From a checkpoint of a small encoder-decoder audio transcriber: decoder norm layernorm.
Rows from block 2 of the audio encoder of a small encoder-decoder audio transcriber, named by matrix and row number. Rows with one number within an expert belong to one neuron, the router's apart. Each number is 500 + 40 x the weight over its row's rms, rounded and kept within 0 to 999. All counts start at 0. Numbers have three digits each.
After each expert's rows are labels from the 100 clips, of 14976, where the router gives the expert most weight on average: "lies over" is the class under the peak. Only what is clearly more common there than usual is listed. The data: melodies that start on their tonic, played by one synthesised instrument.
# router: slot weights (encoder.blocks.2.mlp.router.weight, 64x128), inputs 0-127
# up: expert up (encoder.blocks.2.mlp.up, 32x128x128), inputs 0-127
# down: expert down (encoder.blocks.2.mlp.down, 32x128x128, transposed), outputs 0-127

# expert 11
router.22:486536496495536485553553535522495560459562535542497471474514475518521505501531429521481521495438492467526495478529421506537530427491400541457569499468546489500524606549461389597425460508403475485543466509476524436468568467486571456468525494499510468523502494520481470504482464502497467484523552543440474529482417461502449494492498542478475457512460481503455549455548537541462477470524
router.23:491433431436577528549483490475500485492503484541552442444561415455511491481583479496500528472399463531525385483496490476529517427514439512434426555524522497474543546518454454456482461503475488493438425500502487533470551465449490509518500485543514548510541445512529446488485491494511498470474503504530507554526536481501536528490523508478542450468490487523461569500589548510473498407579
up.0:438586514523569485510463515484529487529534512490517496510434412506538450533504502435458437426463571520515442469475503515448463466498504511501560526539501526445584440481504517497469540515510547432435496456470514545509520482396472585495508525529506452507452494548457551510550422490544500562489521515542567535496496474462470466428509544534500530454444559471537541428522468546524509524521
down.0:591440510486478467494553500517550502489544459445462461547502603552457541481486546572535541554547439497409523501560498576522513515511471484525474501523488467543461532537522562557489505482541517526523494480528506451492457526528511491502496514464548498495565566518506477478430549450537488458472473514509431425476525520491479491565530490489486522564528446545447446592471585447463462435494
up.1:519448453537516482540491545488561544514492525503469505473493526520449575442499509473501507531475450486487557537479469512539560456480414483488422530508499483414418561545563443578509450495472500570552491536504530473516469510508524468483496535457521534517526440552531468468457565465552503464526491417495438475522514562474514542598594462423486451499485500499483469552452514478461467458553
down.1:477525521456473563498467502469472445533514565540526547483523468454521455566468468483515487518466546497519469455468539533436443578466579511490541496494521562481563485481417516411546561556499491487427523510483450506495562458506542505540480477515468519515463504444495530548592408502542497569486512546488517535474472477542526447466449551563532554442518472499505553403533503527546538514492
up.2:607448490491467502520505501553536496504525525467511497586494541486473545455500499542503511575411449527433561511507475552531511468488418443517426490466536452457463562510521487542557482489492510529503500511487459500517488487485509446523501558433521529486549515547511454453444593464494491489537480471541460464469506547493411497574545481455421486538509455489412469557541565491438483459482
down.2:416551503515541534509436496473435461504484515545509543483507438459555443550471465446497436426501552500548441481470519449459426526497519510486504499516497535491554461482484457458504521517465527491442518492498536544480536471471534539488505483539445451514448440452479528522587403513480541573512516508488580527492502453551531492403447518562548492449469511482555544422513442518560518548522
up.3:606466482489512489518533539535548523513525519472484485520513549519471559440447529513521541539466449522442550542527468505549557477491421473521415520455501470487435584526528518568490490460482488513538465497501463472506464521482496414526486516470518534487531525569528444473466563493500525445521473412525456468460485556455477512598590502447429460536479443488420482572513526491476481463504
down.3:426560507530512538488453496473479458491471540554518561464498443486523445540495478455503437425493507505552429525453515486435421532519549501453526488476496533456576463449447441440535564539438508465429505502486493576501533458478515519516505485528494489509458461471449522508561412529512496548486527550504557527514508462553518476422443534523551506458493483523513571407484431515547548536498
up.4:603432506455475523466501512519533504525523515449538494557526548513513569448477502548484510595440467534423542550492479535503523480498440427529437488458516494479456542489522541556516479466514535530494516483482449500549483502484486437546491537478497524471549561537518451452481572468479474484518503417565454448495495539475446489570558484465418493537524408473415480568528553476485483503469
down.4:421547503562551529510437509466461513512461516566488530468493432469539464561496451408504421420475554499562450507470497457477450496487502510460502533514499487474544474465474442448522498499456493501486493512489517535479532497438553543480513482537464446522455447496465557508531415540481525566534524534489568545504494465521520512409446521550582513438464536503559566431525451513550521536543
lies over: F#4

# expert 14
router.28:516458511444469554478440438420510470524444495512501526503528467526525452463450547515507475490506557519521492449475535525418385493509568469535454477472497520526532492464518546503499457511541593481412501485508466508517491519524515504564457492517509534466449570421463473524604410490463511520510493437436521456530539496549483444472510547499492560446480494424523550473479514473548471435468
router.29:505596472574467476491534454490538561509509606472477523433489510481454522458523482515491434494475435464476538558534509501566456458455463526537526471519512409453501578538486472482446508473474429513561406514514495461458459482474550535524473491474541454521548455573468567516500519470550567512468526522507530549522473531527543507570486551451479474473480475524577481492526569509482544531544
up.0:568448501456409495487493479561503526561534474417454455534548510547482514440476530486465540541507444487463539515530472550502543473518512498504503445488515511421443538493508552526483533475471480488537531487496512500521444460499452486501482497442515534462483480561502517496465586519502438462469500455533445459556421523414480534574529437420444465561535422534440478538494549469449484537430
down.0:464536503537543483568459543459438511478518516554509532478492454445488472559562414421525442499476543550532493456526521465514435531453479570426497542486493509478523465482461489497547504457471463523495501504469468480480541492412538475428500572512474484593478430482503559486486488509539541523482534489479585501501529487583521490433469534552512500458461540501553570424471417503538552529523
up.1:422530526527467532510548520501474484533561450503522508501468478498546462555496432422473429494471549493487437481499515467476503467508531461512591475522455534567510471465462513440560525500528534411500526492499519556461568392478488559549482485443494500464475521534535506576536445522430524559510495567549546514456452446515473474449458484470450478450502537510517532461550562549482454558463
down.1:558477527486478523462476475539529455472422502448509489532476588512465539420512526564481536489571465502467521492490563524499503496503489457573415490490508525515491483534547559540423491526548476532493523454521486450575437553533477457503508473565497524485491558502517424439462525425515513455528501487491440445524539489515482489563506473495489531534523483431435406544487563414511494408491
up.2:573430535430447480498546508572534496522544468449508454557511536535497563462497507549510534572500442519447562561505523553503529481502471465544481478470555449521469522514536553546505521506518488501536531477517470502529479513501469459538491528455516512445537568522518494470476580435478458477505487430556426458509469550453466522595534480424437490521529408517416448531490516483447474516441
down.2:420575446536527511558472555462470519508537530545489507480480397473513455530506460417503422462449533497556452543530453465512499513490484523431509538486484489424556508467473439458551478470445499524475466523494507520451553505423514497440528519499480435535486437499478523479494436557507520541496501514491574550520506476493544515408491524522556486438476527516572570416477451525542501506553
up.3:466489553531561533513472507577473494494473485540513550510586438511562445492495479521509389416479529625483463522452526505473511512527479400481539519486499484520498474563560491579457474478452546471469489503491521539538509517490527470479534464562463424448482488464508502452477434487440506539580560507571534574456503549537458490439471526541535482494489451510522495474498484460514501531536
down.3:510420492475450501453508543491551428537522588445559477521466522510492541469460546511409533547523452430521467491513451533490486526447534536533517520502464525519564496423459506455552500564555520482506446469457482491473517507506461547588434497496567548469488522516473446472538541482547506477435455532516469462518524418480527460476521467498546555478557489426450548526481557536517472431553
up.4:554430477453421521462519452533542468509452400425495445493506526528482550428470517520471563522570509511435547545468488505516542487521523521493469470527529500504461499536546550565468554531511523465488555468516555519501468542546449521532485511448508525471494500491550483504467580515528439491516495476547454448524455553456469550623524426464469439515522460529436440514515519482445482534447
down.4:426529492549570454553482538507442562489520526545487506472477425448503478541530399442551416486454537497530519510529460414529478485435482546428482522467491490471516500521432461488539478509470469511504463551521438458461532493405538482453480546485476437561483457490489521494456460514485563548499512492532519556525510463534530520401459533556495501465473521542526575469461464519525570501529
lies over: no note

# expert 1
router.2:560536593495497480526468476521539514489469531445533443465492507468487588550555428598491518533549481457433571536567465468514488539545470520465523472465494446538535497548534474483437496465418479487491474506579493506521498491548508481471490435500491428506472557537484540471488451492537486553481501514553466478468537460512441500523451542537542441508534506478467453429466497495605514409490
router.3:503499480453522455526475513502569513502490519478466490434420411478489536517546459502568480477509428466517467502476430481427530428503470471514487554549461463446508498551509487558433502402504553547466463423516599471475528448511481528463499478520484472475545593586459542494524472463506498512491530472549481461508576469500535548423491503456516495530438534469542550478467529498469489453550
up.0:446541540456557470516524489427477500507494566505540509435496489433523464585554393526467473492488506529482493442532471551490389591499536522436548487499532556479504457511481509432517525560483460479477505527461502480537593473473546494505424508498533507499479502492433431514540460515528482537489538501507586546503516519486482487484461581531568511491545474496497519413521416490543519510461
down.0:549455481470448539469433485517488456477417476533485489527504549547480531480477525505533577488575513496461478475442541514492511483499520451588424485496470529478495481548561552532440500521573485484448577494506518511518437581569499510517523468554473580476432545479558471474540482459511496444591501550456427471510560505513502469528522474499501451490542460450459458518448552437530484455546
up.1:483513496470486515433542503533467403447551477514474520501473467538579504486532526404478468467541550479524434490481491442480483446515576512475510564541486557516557490536442512465462484467524532443458488402547482498446512425518456533497504512474439512547487522475481571563562486507488575557477467532459515476513524423526575491477481510548466505458624566516530516493498497506527507493534
down.1:504472532473512493522568500488556514603458566486542466504602454518450501437496543558469489552496475506497539532532532578505510539523440519484499488459501455461483606425521551462547461508457492494560522538545454476543533523543526464540544566533540498456553526529467508474484482515469472486601398452505518504555485547458479483546498529453520496488492443482458482519465404516461511525488
up.2:420548544544414521386528519513428500557504477567496530527460458496521476507461540484482456478424516479517422471514458510439466449526558529483552457531471496544570502505431514463529460525511508513475495559499486521528547497532563497488510434541478537438474524461515487542524418522501526477565440555542580515513497471495502538417503509494472507448426492518475529477583555536529492537469
down.2:521480489483534474458542509496595510472550496434426492501577507536469441462465549489516511493534402514473473488484506494535589437473474481539459478496552440480455547566502519542509558468487516496510510505541559545504442496465442478533534532497489517457549505522495506499444558528515459400496495461557517450504538537448463500574533466437470525577494462512524452530411505455431427458522
up.3:437555537487527515440475509426502500536474504526534511441506484440524463570530456524466463467515499485568448453469525509414418553514521522508546538514486549550545437531481490438512520545511513457487504490452508558540542490441504557519448511527507513476454480510434472477518400552544469574507544529508546509481552452510504470429503564535569531436511495472540506416471436519592498501504
down.3:584463494473451532502500470549535488460453486461465483533504535543487548445471530564480584499547502484428542507503541521491517525528523478549438490437511483529486449522589558540475503530520475519490516478475530517564466588554494483501482454537492567513500563468549409494513551463509473408505527514500427464502550521509470535580497495481480481542522425495447404555487555422484475485449
up.4:544474498465397510403520452491509449550556499453448479507528539517535537462486563514471582540517481503471489471461529551435540464509544480526493480485473558443505507513521631486465488512554537506505561508556505504535485486597498500492523481481528555428480530483523440501557550494513498433557504493561491482560471500484481498576520501484475532523545410472455479544511521415443465472472
down.4:429554485545598460524525520488486478445548520530530516485497459439519444507553495420515401465478531519548454527510438425530465511465453504433534583476536470505521498499514462484555532457464513455494469509517464507444514453443522479500490560516493424482507458502489570454476473538543548541483513494510520566467468477506544496418449536480536507503441538511587558466499444555477560541553
lies over: A#5

# expert 26
router.52:488565514524500479512491511424459434463547503452499513490535463436490454501516479493447476487510587453500466472503501473476458520500521534499558457498513499422532474454483488414474486515442437463456506475478486481439520527442532529448479460502442394547514504509490469548517414488483466591469530552505542534505519461529541490430453529532525479537419583515502532429518429507596546537503
router.53:439571522477558524497469449478493443489516484457489498411539483441476443514467482502538441465490565470487486495504546455499400549519511453462513552506505481506531459448432537495485551545452437513423408549516459497502545489435472495496474531467463473547529422459436522498504437513526475467528494449500546539430481510542542491440497551570516512403466539503513488424476491480553529522510
up.0:507504487446493529467428492495502423489428532530520453481450490489481502510480529556544582483520505493552441386506548461504481495507520498589428462525491512576530486517542547500438539526572525511466490436539529466514444551574519527529473426587436528509456566480491437504538475431555558512499497542464472455503543457555526450497496478535507484477541477464485492535442550514547498447503
down.0:551471453458448450522529516521483598511551428531466448520494544556457531464506501486489547559443444467492534511513459535554588440483472510546480501520540497490454602531516477525569426473491530506488491526540511526483512511469487487458547499468520493475513493565536505489445570484484531420531483456500437456569506543452522544566603487434458491579493529529490483562542538476458495478481
up.1:578419472470386487494543521537477563526502470528510469510469534545496541477499491468508513580477452550441545461529470555552529487485535464560503449473524519495478557499514520547536476501508532489528523543489506499501533483469545477574510470480526566389534548559534457469470579508487475478514488501558431443477470500482449479516506493447434461500539474504444475535602580506425484482449
down.1:475525501546535514511460472481537439537478521530510516465541456469507448562508475488497398454570521550500470523506514458463456512484544553423491529507568499508516400457496492485478575515486475385458497523407510505510499506415526556481502497544519517492530457474500536489545464512518468543505534540522564550452483476491495496402432556567541448475484461502509516407477417502537511543527
up.2:555465484487523465497557518557503543482533463425518485523512558526455547505507540506510559526485467481521514583513561510545534462530439484520454469496530442510418527499560440546474444464465514501563503506514501502498494525505485442534501491477486469487536535507522482449477561419480485476472485462528397450544516559457507514582543466454444496604482494525486430605470507455403462478478
down.2:532564537444485489530493509505507526504479490602516491509515508491506525484461463522541478571398481565457522557451506531505453545505449517534460481466492564445524530478534533466546475518498450519494481512546396490530535475493536504474466485553577442475494577534540474478528528517474486552560484475491519506498423569503423586532479518478515580471475488540426487417571472480498542578472
up.3:525499454484517499500437482522519518442469553506515488522488524508464536479462606548577601484478438508544477459477527501510480502498436482542407495527512523485505535517515497548454501473540505618477518512567462473549414528540525437509504488576537504522497543522497399461496481414559542492492494469463488446517534469524539455548562499521489535468534449490430448549451510437518514468529
down.3:561540485487502543528564494544506533538527491545480456503472545556454478564482486439439526518425533476515508484525531493582557434466565532548590498552491529482485562514441482531537483493515501479540482588500563540479556443459447505462595536462500502461485505514557469540504548590506517438501510511494509524541479496429538456502549472441432503543471586556534477539521488510483446506506
up.4:544451521414436497503577494504469557540524446540532512533500536498491523483477452544458510569457434523436553478534535574510499497506523475512494459467544508489462570452506481507511470536469485477532573529444488528551530453432539488509502474460519516386525527519552463492481571541507429512544525499577483504524484531473472524494485508459455443531572467533390467520531559479422469508445
down.4:460553454547516520543447529485438458535506513529529542460475431465559440524484511455461437468599547504510434490526530470478435519526520480439527574559480504505509438477432435487517541491544491463513529494470502533474525504477526539467448494532490498505481465481511562515532476493519520558507548619492581542493542442501566389412475489533517492460488529505520564455456506534509504497558
lies over: E3

# expert 10
router.20:511485451474538520532484483501515442465485415449583493505479505496495465525447541477516437408596517479516405538526467451491472549480497524511535527549508454411461462502486536510501537510461422503528475419449524500498566553448558526476516510475485493484519496460446528511527492502567518496481484496511501509467516518546512518405426515568603475452451529452551514436469475512540515475428
router.21:460445530520486547473501458491540505513522441534572480519528555436511475510499493475522432485456601504533419542512536511473438574488505519506542459568427612423533464455446537437498517469462508497535454487504477534509518498478459527532530467550433454416501482492441527518525521498528460472483531475502503474454549515520536475392453547528568500459552508428455514480480479491542529509540
up.0:433534472435549460478479542457515472498558543544587617498516543443487443563526456462522510524435495466604530485523478450535509557476510539470507473528587513505531470513474463491441492552476486491510464534539477464496484488557550482464457576508469472495565456546495467523473540541525553506486500507474476504519511520447442515446527475544559495440524525544490530501606471536577544487468
down.0:414541506579508497445488464503545500519495500484479529536523472562541451548517469502457513493557533469456523476442506519471505469538544515493519455536497462537494466529477561530503516549451484422509513486466535510523564557490532543464483470538498434430467546457529499506530507637451501529574450549497477614404451454515466517472494513597554436483489476513489447477499452519518488525462
up.1:527456509462484450511551516500491554535539530493539509526536521468505511492515481510421429597383456535476535438524465588462496516497552470537536482480529546484511525464477458438518508549448445500559530587471487474542555446412518472504515547498576479527480484556495496509505580547531424511473496517544504485468477516412467492455491520479482476467539485481464491482609523559475511514450
down.1:475530475558529562495459521487487455432445515522445502477449441517523476497547489491480489477605535488495449490478523396493471444537515515550473564546454499523531452484543521535435581490507537443475526425503559504462418523504452561469499424545414518481454461501494503504550477513503516553543538506495485520482567464540525441488489464591508498475465518471540507492422513534524483504594
up.2:503524548477513509521494478512469502517566405479494462449434472546517417505505658546475413411561507511461505465463535485522545541541457409546487502539485465500481520517525481522477480475518558511505486458497568561486507498531425478475510457497462489523490530475478558465469498495504444565533487499484541483487530492468534521474491429502424445518490488516439531451520599542505440533466
down.2:538467437429505490508500546496512527511522553520495484386547534502537536513502457457524551579432454422517506478465401510485546458478485531508515472549502444452462538532494436513547536527487515553440481570485461518558493481529480436548536502513489454484495473498586455502460540527517485498555494566464483526487464455427531554555496505504467461527560526506519510514602476515425584513505
up.3:526508483437545484525411510467492511531487473534537479483586481565490475469473570516582532457470504498482474516475448467498520368521438543495451559499490476456509519540528500585454478532503488535490485510510534457533436564502519485425488442550488479465439480556490454470556525424519483468586503489508549451535483506498534595492519523525546510442502471510510410522494498440531453479554
down.3:498487467504488463528575501429440474544541538474462399462455557488477516543495503554441537486448486443458539460496399563494474541466539538504472469515473567477478552505473490417510534534498488507595506494476465418438527410460566463542445508501511492515474511493531505551515504568545491517444546533503478492554473455523524468506484528443491556462562512502472536470434533573485522521463
up.4:476525488533445517468399423537514507475413448509459503498529453577493433414524514438526531472551583522555495483469452441520531482548512529477500558557453519456556478518506538498463479509433546522447555493573507599444435541535505536424539470503447515566428508508557489563507540520489525475542496488504535448540483507520493512489541521542483479464432520510522491504440514495504521494512
down.4:508479522482515490501606537510477545512567456508481500536523525477522480524464524556490450524393388474503517521496491560494502529480502534451569511459599473476490576511502542469547462547432511517520467574480448520505584445494488464514474520505551434487515526472418528464491501537525487484495465534542522466480515574442453455545606536492518514502486474479450508464589498500489499513426
lies over: G3

# expert 22
router.44:582543451502554437512545491554506442482472479494480507424510466439513465472491544509518514443576445502508429435448547528483441531517453442490569492486535488470526480410464483484446495497492506509530444423579485507545503464519550457502454476543468499510465475493521433521583425608497471555445519493503527457526462543540570451513468492536534497467520508461463540531488481484529435520500
router.45:520521497520497466560482511460544461466469517406520478495490518479444508435547495510510581519520474530474518559457525472477469503516467511453540487429544447609432484530605518514468590497498507518490447501453588496538523459519516494507501516527468461477560527496482533459459520500498457500443558422525497469541542581511456516544469475499462571571453531494495432558464419530505565509499
up.0:543450501488445523471549469521440456522540490502449518521529530532589485463513470503557494501481516546435475472478458532462512470487582507507422492470475514473498519550456542461489399501500514463464520535525486531508539472491469513542571529468503511466478551502547424587467602529450469477563481548521463471466512425534468463487539504481426455475523460440506513481617590501473492463465
down.0:464573506504540530519456501464434470512487520515533530473507469495474487551544460450494462494492533498492520457471507493469490516474490466477512505463525450448534507478413398463514540509430533534537499495509512513517568498430542460498486558521506492500503436510508520470525403495523493602463486384477528626529483566540422521408467586552539520469500511544549535496501461486513554533491
up.1:544484498440445495459497500553524459517514542472527507523504471485570562442474535533518534536461535516475535479495535476431513549500552491483458491471369551523500483476575503538571523494602552466453589483434469577525551507553467479467458521562480522458512553483461462516545479552466536485518528543526525456515504435521494488458516537495458533483477533509452482461474589401498461527490
down.1:550471498508552521496486584521440499475497524556535443513572546503441510492511446441565466472417467458483540477453516495493503497461506471489488447512527467566428538508470458436400520442451514487472594461556560478501474451496475525499515523576501501541500483555504500543531470471552491438544505420540548557542533492457502554491481556534469519516566470483462548497489493493569468423455
up.2:496526498463583508531444497478522477499454519583490507497494471476501524529567492468551436421447501551532499541469511484469460513505424394524443548500529467548465456569496473519477552452499524445442506471462474479515475513444533489484457539543484486515526475526410561434540468442540524630487517466521530549447562536526475450468538543568522477492510510468515481502448486468525472498576
down.2:538443550543478499421524474445539467511452449412516464552523508553498527473445532574444614521597520475419519462487499548466498521533521531556487471505512526579473475506535591505465560544522482491528509438440514480524503515575490488535485462458558528460468508500527481483554568477485447477457526467512454467481560489472500484550504454496487525559529470459459448539526544456473498485448
up.3:488425581456489549503515475513402512515457469496501491547482447517481496510488565494536525500523533543448431521461574465421531470527540492514433459560517476579529525495562543508464521498494537444481568475486585487483458481492538532505488471550421550530521530506472533535577399482484478563519529482562499500519489496506447560489534481481478426459461517499525471536456570414456485506530
down.3:520395485495514507509483378512530475505468559463504468506483536532454504490543537564458483575452516481514492536468484543458521448508410465487468491511563492490513464589529466392459427527511563550463546530557518469486442478487490515504537527460471476510495529478460448515598514460471555493542556496470553519501520505531551468553513572501462506507490478454419512575536463499525539519518
up.4:435525483530556527498501503516501500484473504563490529490475435535497488560516460434486486383468562584541488502471555554445400505571499442481502539551595472485524492541538489555552482492459481415476575525496531495547498519453528498519465509601476497454522480541489474458528426509546523527519512507538562518421535537484488525490484484515460498518443473494517511469406492510489430536520
down.4:515439514543445514445492413526556451475463534417467485503509512504543567497437540588473516517576465466496495461445527471425551496505583542547462488522479578497518491512547552514456508547542472546510462507438469447544455482546440463584468501475494581512504515523477506512552483430579464444498528499463455490524522474512531466514508468508524567490594505454460459492484533454508524501486
lies over: F6

# expert 8
router.16:520512478469482554564494487486452424503478513558534554525479494477513496462513562494466506489486516538459470490499438399434487469521488502526473513424450502450548512503500473500452442513512459493447498419501505504431492506564478527588541485539453491525458491426451474518462434444475525481577457574391548512548493477529478486471473548544472462486537480445521560432533518529545418451485
router.17:533562465499530483570507537506531559474557547547504490436503458431531518413528526516502531547438500489490567527481395489586544507474495534536440512455512428461468516498473432495508473487481485537546524573486441446501529569467517471540555482493540469520467501603496493524430454523514535455565425568519474547496440518519494546543507504530515535509433500494504454474574470505466484475525
up.0:481526539454533466568512523455503488508483547562501492441494435482466470537503443512494427506509462512501515498500438490424436523447493509431520525497499554444483439469433499486528493585464463485505447505443482468522555447421531489487506554476569470509498507557449532479480524555577493535489534534485561552521478477479526515413493597494545450507497518471531587424536435500575540496529
down.0:555470492445485439507541461515501456497504479494536520552557556505518549495509524510549520540534551538468567471560532464578504517482489502515457421479485519560474473473496546572431487533553538510514511474505462480511440496551446505562495483488460556570510571533542478517545516394448506518516494480498427488455543446595476454562524486465390520535539523522458498554556568503501520461505
up.1:427484468519515481505499623383545496566476534483491457437519481477493468504482487494463463474439444449471470518520441487520477495444486535477545553523584479416472529443502512444560503503516460524544482511443489511537557496443524515501483558498528516522490457525432517453477499560628524538468506520443514473529493494433577492501571552535532524507524528514541540446460507513546531490491
down.1:531495525468481478553541410481526467427512486474514538523530513428524483524522489527565515564518527535489564480505515490547494540485513476451536444492587545531608511561473587503528487571520474507510434432555416473466490447509571470529428483467469469502520541531533516555586496496505514544445464534493495498520461556567501470507567480432495500491552544445475534581519493502498538488504
up.2:575434517418471491485523509546550496527539472457498511574514543538493532471499507583483564564447421478472522529534495560521563440496452463523426495496555477481411572459539497553518507477511529523507497491465503494511499512492452460525500514475520518453562522512538474439464560465512459440523471519543450441523460527456468546599554470475467501552493410492454493519499533482431457456454
down.2:476525515485539535518421507475412471505500526585500541471504438463544460547495469449526428448489543515558414500499497457428443517475532522452498521529508493469564509466492479460496514507483496501451509504492488536482544471462538561494483490545453462494462506449448528496567374494466494571510545528523553514499511455550518499416447563585554467448513483481527565416483464507560510536499
up.3:473521510553522486434508488505474466471432518492537522457546472419497508501498436527505411471550542521482467558522474489534464559513568564494543521501480525516549449511487485483458480605488471530503517525476515424495527571479538505496506449515541519535477470551485548530533544557533487554520551493477554541487541492458502497440489547550628455458511508471543582464584415496568532512489
down.3:529447507545525514480507479530547557447523431451494503584428554581470499483464534496466539503525430438456536499541477494581540438491450493527532441580546447523490518521489456569509518458522444479521452519579540431510480484506446515486518581477568453473504558547531473454450519514512541412509560477491504500499475548508486501551490474459517514538455512494493463550468476477434416502475
up.4:480458502587553488488510474419442489471514495534467539452511486507477390542470443476471480465523568566528485485475473480460453533471570503467582505523512537487470464491416538510412518534537467504511534510452528445507552448469518541517503451412533482506476449462512514522533518577481532605523508523489558497422460483499518494422495529490547485433517501530517537453566447499494551528511
down.4:491489444465532548462494480520514505515560469450526455534471543540547456528532486548481497498507509419473514433470484534456505503554511505538495510521494496492475512585501539519557472429477497542556468492474500535559470510489399485536529543514518426460519567548520472509480485423500501467517471524486477459560488585391452517587492453445474441519478466442459517548424598509442549537483
lies over: A#4

# expert 19
router.38:443567450496543528437478464463540437490484571444497510492538527474521480522436492527466477468517498488510468502472491470509484568502508512470496530478462548552607409499450567465450521536481466541505501515480374439508405488503433435516495536545545480533423463505475523510520445449531497503490495405416465539497520497576481499521459526501587501473527484515534528481520499473524555480520
router.39:489554472552528521476542413497566425476483577464525513505543577457460555452520494525451454475497539543467481524544488506518484548510489428507487525523487504523462447522567547443435486555492468532502486529466465420558456564569529498456485538495556532558493519447471460490471454477463551487471471417452523517457526548465453487488481492509543560540507462476504492511517424448494595426490
up.0:612436496459472493505522481587483503503510470509555490552516538513517555468518523539506615547485479524448534512535476591498520452538468456555426461478528507478459552514528502554520476500525516498474542488502529509529457541549510487513500447500497530473529574503514441441475597452483440468576530496541421428463505528499452505549545502469466501512563439499433464554520516445458495464459
down.0:453533451539547453569514540493465527474551544524563502438477467426493485539505466444510446530457520499577498497527459426547502502446515549454528566508476476467552530482406458470538444480462486530517429525557425464444523458438522476470509513490516459577506456561493527546451522536490568563418447529493550521479475494535548494440497534504536527493490579536527544503503473541520531501537
up.1:485461482469464488442548538492456472577586459529488434489425515538570485514546575449507518537491506463497471512496522509527491474472496509507513505562488535522520592430409505454522461477539543467508467442454509524458492462461461589560463488500493567448497506504498558524511521486490501491510454579566458485481496419542581443463524493437456536473510513517532550564530560548443456495480
down.1:468518502461514532547449470536518558507422479526434527485595472503453451508498517512551502473499465515412535520519500566516577487562515470497463475470491460507499495526573472490483492486459492494518514530518557523548424537511518444429568481556474429504467438475518547525490537514474465540532515503468498521494474617413452539543512455523512447526427466567476411546519464421500529520487
up.2:484478497483506457475544593451548480559556472468507424478436489487496485530490505457455503516464477402577447529454470457483499492484542491525506527577537513506500562455432504497585485488538517445526495467472545511445541441467494582582456570439530527487473477506443568517499483541550443473450488533533475434553501471492583505506537485474503524460546503491539540515476516601529475493510
down.2:539538525485515550481467445593534553459419497525420550544558491508491479490510497501568488452585516531452507530505534539490538492557485466525410490466496515479511474552579479532442525452470508531483545508543514537551456555492520522455575490547477488477498467465534441478515476486451551496575523506486444515469489545531470508528483495484510503476394505538489382548489477443469527564430
up.3:483500511486526559410504495476456461526523463543492474489446469519551466548524584461547490505516558505527426453500584502487481484540497428559524483574495517549537508525484540485482542463581553435456529436470545559471440491508495579528462444511443531491490512413489532510575438495460529491555527551537522491460529427527523434479478536530484463434527476465556491527467492474538448521546
down.3:508468481483436461516455493471546509505452541467447518507544538512428543426472522514428557506520448451484575473446452561551548465508511523568468530559492542447465524471545481533458506537497462518592495518504549461531462534519475473470488510484562558491464470534483508471448529479556459440479489440421444414593529536471517541572569479448507533515511511479506440528527495459499514444522
up.4:557456537429438476480542503513482507525516426480504395444490561521539571494546532534494558555535467426475482497535574543487511466512487496565456482450527564515454529494531550520501500527565505491483521463494516529474503530562486491518486487510463537448480555523509415466492588483473481448509507511520398404466543500451456514560520473451459539507568451483447451543486520527495502448451
down.4:469557472488524500541552493508447481504618469505516529501399456470516446580538455396594482525418527462528515497501482424505467499440490529475495521522543489469534525521381528455558480495509470475515468473532447524437554448500535470509486522462516466497543525554510513546489453559499510546491457506538542544464441474518508489459479515476493459511527573553514558555559502556505486501524
lies over: A#5